config.yaml
arch: "preact_resnet"
win_length: 400
norm: "batchnorm"
beta1: 0.95
max_precond_dim: 1024
merge_dims: true
one_sided: false
batch_size: 128
Rows from block 2, named by matrix and row number. Rows with one number belong to one channel. Each number is 500 + 50 x the weight over the matrix's rms, rounded and kept within 0 to 999. All counts start at 0. Numbers have three digits each.
# convs0: first 3x3 conv (model.blocks.2.convs.0.weight, 48x48x3x3), inputs 24-29, a 3x3 kernel for each
# convs1: second 3x3 conv (model.blocks.2.convs.1.weight, 48x48x3x3, transposed), outputs 24-29, a 3x3 kernel for each
convs0.0:458540505535602514532626531546436489413365434421469552482567499434537499489490498527530526490509549575605517423519480498623501492549513588565531497374517443560433
convs0.1:534500480506557505485662600534575563497585511507584497380663485460531503429476513468548475441556524438531477528495444459494537509483454555454531587487498505492420
convs0.2:450437491482501512494521498560607443427556499458525471618402487616350483471400529483464490522478473456504497492513510438547493486530521506488488561450446530577520
convs0.3:524478450500471424498562474558441532564429549507502443473518484439523502485441476512502441483553481542437496510519508508495532548481510551329534518371527496549424
convs0.4:481530531497490582492453569487493487536439511492428535416459459528614547496561553483519504526557476514615534526395471523459525491506563573469516509447508415484550
convs0.5:527500494507587488454555457504463550523508520548360486438423488655495490500550517441550501483381475519564527484468484480496487481488528429507475448502513478461514
convs0.6:516469523441431390549407447514552572494452558492496478469589478546578516535579501495523514508699446400556489474507457521503506497423473549537505473491468498557540
convs0.7:503407454513445519533363511543370527528488495486599514478558584512525514450544438532460453513387506451452476438545534454557531514477475459537495517435516478555499
convs0.8:509478540503451524494474488500569481471501485523536537498550484558555549548523444520488461511520467467588500542466500490581495524499536491552489547507568503596522
convs0.9:511547516491478523513508495510432465504466501553620523505543501554461468417498497488529519504510532545481490522512495530444504545548518472451503395431481567543486
convs0.10:514505519486508527489462552553416520486414589512539447526437505467550474595572496518521479524541494495502484476548514531460488451515508485519493511439518506496538
convs0.11:523522493481467529483522466498446527486501478521507537449469529460534520513510465478428485441266515524999517484536445433321423533853605502526500527534521491475501
convs0.12:461493464471552516526539538545545453447565490512566526562445560506535482576374493495487478502513492471539543499527518520469504461493475484484475521518552528514425
convs0.13:467645494532458482478450474546460568443464490516476520612533497335415521392406480447458509457562482503447491518516446474541523482506537474423517548473469557536482
convs0.14:456560522586404512393509480528594438537604475484541506523456601403484542559554534506515490585490505501458471553481479464510442500550536491493465493415568538469483
convs0.15:474468364507506555505490641525467453492456530474437553508437549480643471536449519472525530548522472507458518471535598452438468506476496461534460535536489470437494
convs0.16:479545459484509483488566427443560473465566465496480571477532533572405475508502495543410528500529473528469484460502451469543463475485475463512413441532502514488424
convs0.17:495511484542491491507390476523491525541412562500520484446506491494422593533535501487559475512521410475510504502465458460465532464484502470667493551542506443588536
convs0.18:480596597476712585507502482480489473563580551476487523430603441514476504531550508505499510504471538506433488514574510448600473477506621439520478475530527544466542
convs0.19:485489558469490537502464455561564508510575489493441509545489512461498554522592514486574492497407491551424440474475505482545448513417422459456521498476528524468488
convs0.20:528550532520389483490502508487509492471479324526496599544484510527394502501549497514518510539552520494508524543510556457495523508468442525513424551621532461401431
convs0.21:532494550485417456494516459484512513545459507458602528609584570482567485499602495533500541503462470536643529482499465521547507509518489518532529511450592482502502
convs0.22:532498487498391473497509489523479500523511550462475504460513491405284509540550515551544508474432496492423470522495547523514519495525566474447426503494496591483513
convs0.23:491456496518502517571479491524384456481461506527520503433521444483445494472508533497502495500576551521486516481524465486541494513545543552554539557559440466433497
convs0.24:459547528535469519511494550534429480517471517530410488499400461481562554456361492457499583550613469587589584567428543417407458463440519531407432500448483453510437
convs0.25:500511538504573460528410480509508579532500433491443494573531484451505513420506515497572432466590464521307534484429535432354470452390447507598515483535470474455467
convs0.26:522560460451522496488430476504408514560538484448478510463556465512510489534515509470483502418529509456454482540497515508328510487600555355422494561539486489478492
convs0.27:487539497507471423535454547500404547549457505483555426493519516408429465522531518435440433471460475448444470493445501491591554484509496530460507471509527490631485
convs0.28:490539551489456382498450425481495539532511556495521437493469469510604471528458528520416377471708627552474432533433554439603514546537522537484486564514482462711516
convs0.29:490552403499428378472403420509586524502595499500500529502535544502560484520568510494453491546519469530594609449598501572516495488439515665487592503493514513453484
convs0.30:494520440553469522496482474494438554506537524513528449512525501474540466525485479471510546487480492519470562527473504505521473458554483525620476477570504484535530
convs0.31:525531474488478480503573537531545408486576450516543437436434536429419523516489584506513480508529539507479449466507462550481476565493479512431442466444503514433524
convs0.32:490531485478468479484489504441478468496442477425404462475475412567397516521497469510472547523481456491520542523471520523519509466496572451479475481489521548552502
convs0.33:463489511454497457483457480480455444480425490518429537554435451537522458504510519538489479507461492514546555521448492467494493499567473554558460491600552534567593
convs0.34:487360493465513507528458486610513428718568497541474496578555485606535523503465510484515475434485532463475490505530519481505535486472504489523516459612493402514535
convs0.35:489505505520403473510443544542465504492568509562479412561551557551427558501568501464566470513452480466437462507444432494455461510449514508517495517531533526533488
convs0.36:495359507485343520519415465513380465518432434505521608446428490481439559453546504484424492481556493529515486458508479425615547510574514503559490468510540536617474
convs0.37:501526517497533444475615472540566569456527617495492463519536482504578499476459493509514472518528479478454490501525549495583445486522442541527465469561471518422524
convs0.38:512585467420526546517529540526529519505533497548548524523453554517774539462297479492519484485605495477469494481536540552390468497434429525513486454446553530512480
convs0.39:517382485517467469534443489541525518480430595490544527381624494506451485471473533553457532539438540479526507499521449478522491550518466482593490495565492531530466
convs0.40:492478538476476476511406455557437524542520382433504442434583550554466518451476517523535496467526515428536467493393475488515514463543581459403502578612488487474545
convs0.41:454471460528539489525475433478558542558415467457587586468440541455544497632509604546468492527433520503637605538507495475515512527492498460503486478483591506528487
convs0.42:466540467495371416441399455458557562518399476509450506528667540578559537474504478478476502512478473543569501532517410508484451474542515507483568513558533522464547
convs0.43:499501509517420513505494546511469481535441454452540439495573444454505524535435468531503520521484523506447512522494483494520465473447482512481468442463477485559486
convs0.44:475529563521534434470518447518530490464443510494502567474532525559467536420499417447556528497506497487490488512453472492457430537539535469569495499608498508525468
convs0.45:530466420458393547526523541509535362491471428479530475518486511473488488547446459523508519484498469494508579502571476473540485492568525537432472480444457478527570
convs0.46:508422427500469429519445436539536531504535513500423448448488492501584423548443486534491548530466456505315530521556431503536463536355461513574494471520499491536522
convs0.47:547489499495518445489519446563329562532420475525362501570530520632454519498543504497500499524502479436453512548515575432574502431489507512568461512488487441421444
convs1.0:413473476537485569628632640442446558533519495447484483537489464503470501483453443509573481490564579504457408537525467506489564510496496529496516492531505518556472
convs1.1:490390428383420522557470588508453545519473604503397424497447501575503490419425418509497489564440446491427513531588446464451594522533485486511503514466456502527442
convs1.2:456473468510527503543504560547356532441359502499471487517588472508522472515557474519490552499509452462495518505406470502584600529529499528496437524515502454581519
convs1.3:435717467439507505442520496410522489554573488473411541473478539577515473577576490542462527464505470521500543506560504491463574428404471497434478589259561474300484
convs1.4:484538522460512553487463486484505500484483534560461506512501468457457429519590501475438460484505447493540454494468465495508483477540472501507509477573502518475471
convs1.5:498385513496528481555495553474518518538554475473545519488478470469534544524504555467413512532512563530463520411579516496382466502559504479487502537525499514572515
convs1.6:528565497506511481545442531469556498519524526497459459420500494495459512522427467487686595485544542438602484535534519529418523498467519475529562497553480502440569
convs1.7:506591468466546494479483490500555538525566478556626547499501558506495521530444485529468564524495509534627543526599508511553503425497464438452485481406514509459538
convs1.8:506486525610496521458467539446462474411475487370519565479456489483473503563526518545474526549517485547474494494342575524466508550511470527499489470476480453500489
convs1.9:566494466439415495569508509474722406429616499545558512528463482474594514483565478538485495485578506483514490503448520497389520438418497502604444492567533548453520
convs1.10:477459566531460522504545478478429549402459559480419537481542516507495420467522524458498538565437487491535475491354548486502503470591512512577558445527530504470477
convs1.11:529417480552547551588566457461555475505539477523537566489467427467511546504490542509537573614749430488361413452554502466519521424468411501524487484496509488563490
convs1.12:420472543483529569486526530381419466482509536508508513444529422518482522558461558490571456530491526532496502562424523470461519464493459469474545498592423529450423
convs1.13:448513490503503451597594416511493459493561482525529493479464483549483440518486587469533459530478488509461478514542582543543567435527519556450492493509525508521470
convs1.14:515649561539617378555615585456443525496599363581542460478486440458495528503548423578555535486538409514457535505663495504554487512461467473493398487504510499509497
convs1.15:445462480539507456482481498512520528507540488530481517541482536540512428478339498556547531516514532483520550462582468547484515393527518559511457533364568455559535
convs1.16:467492474547402498552411514515531454497476527478454526512483507492490527476460468559449448531495515477556521383531510513509481539574584480556509431470534460417486
convs1.17:586465483516458505552512506473518478504519447485492471499479519440529477490536561540386524542463490462421566450663449520445594518585511485458497529505473494425488
convs1.18:493545512527590531433591583518465460393518445485590450513547612506462451469446497585521534533514476605477467474573656459433588492488460443549446490450415494387508
convs1.19:454539492501482488438466526511518506515474464480497498516590497489465479448339483417441525409405497462472471518557509514637468486520507465477523409530488414538591
convs1.20:523487518469587462457493482485524446567503545470537548527511483522540516562435536463509523522474502477490426441394420481600455403551487467533530502493458470567524
convs1.21:551497526522463494526573468496444510572553578517526514497461492486525508470459423500506473545569549453433476462493541486430513483401515479554485484486509511398492
convs1.22:512466540513592418525646511524521503473520518486557440487501555471449501467516474563614567436667498535513462496462530489405625430484495511549565518559525519528493
convs1.23:544436462484490493575506480512666407497598526567524490496517528478446551536510574467535503474477519539450557474468568470497559487451523540440507451516420477543465
convs1.24:439532513551599457370491490504512492523413496555444577533468443482528582535447477454444528476375360503574673502417537496477487521599529527503527492521530531505444
convs1.25:549589412529414520479493560471474461430483509543487566483439496478489489482548562520495433509641572533434474581684464535661665539519495501522491485502487476488521
convs1.26:498544414525454489455393464553614581522511518452451564484475459490503450503456427537465546514399526440491448513490548464563473537485574477562526509505526479558637
convs1.27:460494523470563469492475541487465434454470461466545554491440467500494554535458572464510463500495430526442589532556532537592521512563468531472492496470535522522483
convs1.28:503535546562511552514462568533538507496455472558509478543515549413485457458613528566598501552649595525496429537626464461385487439463437485518550488544498490542464
convs1.29:527599421536527413543533500570440490486520480526439484491527534467452511515466533433410537521511512684621551466657509543538514509526463524489525454473534465488417
convs1.30:441476478483547488524545465501452501517549473511535434507553575533560411553541508468489493505634524488434518504450457471446501500476507490454442553433421497331481
convs1.31:431492509500556554474513527555414443429498500528500490545527509487465514436479517583422452501478524402427444496413460487493454586438561496419472577452544550365527
convs1.32:517457574471520581560493501484565552552493544516526496474469542490458418497586450473491510521534535484530488499500471559457343479468452477517423498536532493508443
convs1.33:591424521474478545543425571476483549493485516430510522569476534461588479376605519445427415595629490471364464405419491531512526557552511486484479578473429590500508
convs1.34:494487500499433520513494490464500474508426484535391430526475532482532356451499377505505483487478525480488473553475666528434472489501579510485516513435556558485447
convs1.35:498520462492616389525544442437570528532500441542538405501471470500503476445503518517485542526508485448371492475582488489488528557483494510494430504414459487503444
convs1.36:525589605500466484485581480462519535502536512520497496515521531494426501537465558502573532482499490485661561512479504539404544481523555491508549456511576488383638
convs1.37:494434534554415449482378496462331473511615541433493469455552476525464478483474456534510494483504492464526461487580410528492474435424466488493426490401471477469513
convs1.38:429524489592559477469557494495504507527551514509472540463449481476535458517472435582574445478461511508490486493516503511584486591538522489535539503537529469499572
convs1.39:481680492470547497574500486516515511441468522518524458479484496491532525477477541454392530508373538409425598531499513565424543464487561546399557537452530552493534
convs1.40:511537514508496498559504504469546539456494513447511463510504487460461463474548459463513551497550542456537472431549487492524514557578506540452432496474553538471566
convs1.41:518488458576420522454499542434523514545424504545397527509411573509492507546398501406404478532540453624699484491447474457515484462537438477474501484384533436495521
convs1.42:555490559546490494554359639509414496505483493421377515473530559519440480493463431493517429451590435464568487484701415532582482518524440467482481500443444470538457
convs1.43:458499522462542514471547469573439533548520494478604431476563598538434425544442519462516521500458509478505446546556500549465477494500520483483537475511507498513459
convs1.44:551481538582402512489500500494505504505424501461478478468429462431516424406400475503424540496515481527508497513541471517492560560540514509502498460518551497548522
convs1.45:456507484571538496475562504577387583576445479558506445463543552538583476492402501481535480494482556509538532423444523575491456486516468489482466535511437505562390
convs1.46:440511519540505442581641613554481503469497486493470466491438434505391552545478413566550595492511456512451527429437438530416580554597420549492460466565555523503550
convs1.47:565518558484494532468494488497575423550445447472460521470461478508479568505405445527513570540468482592498521503428627495423557444472522510616487460538500494462483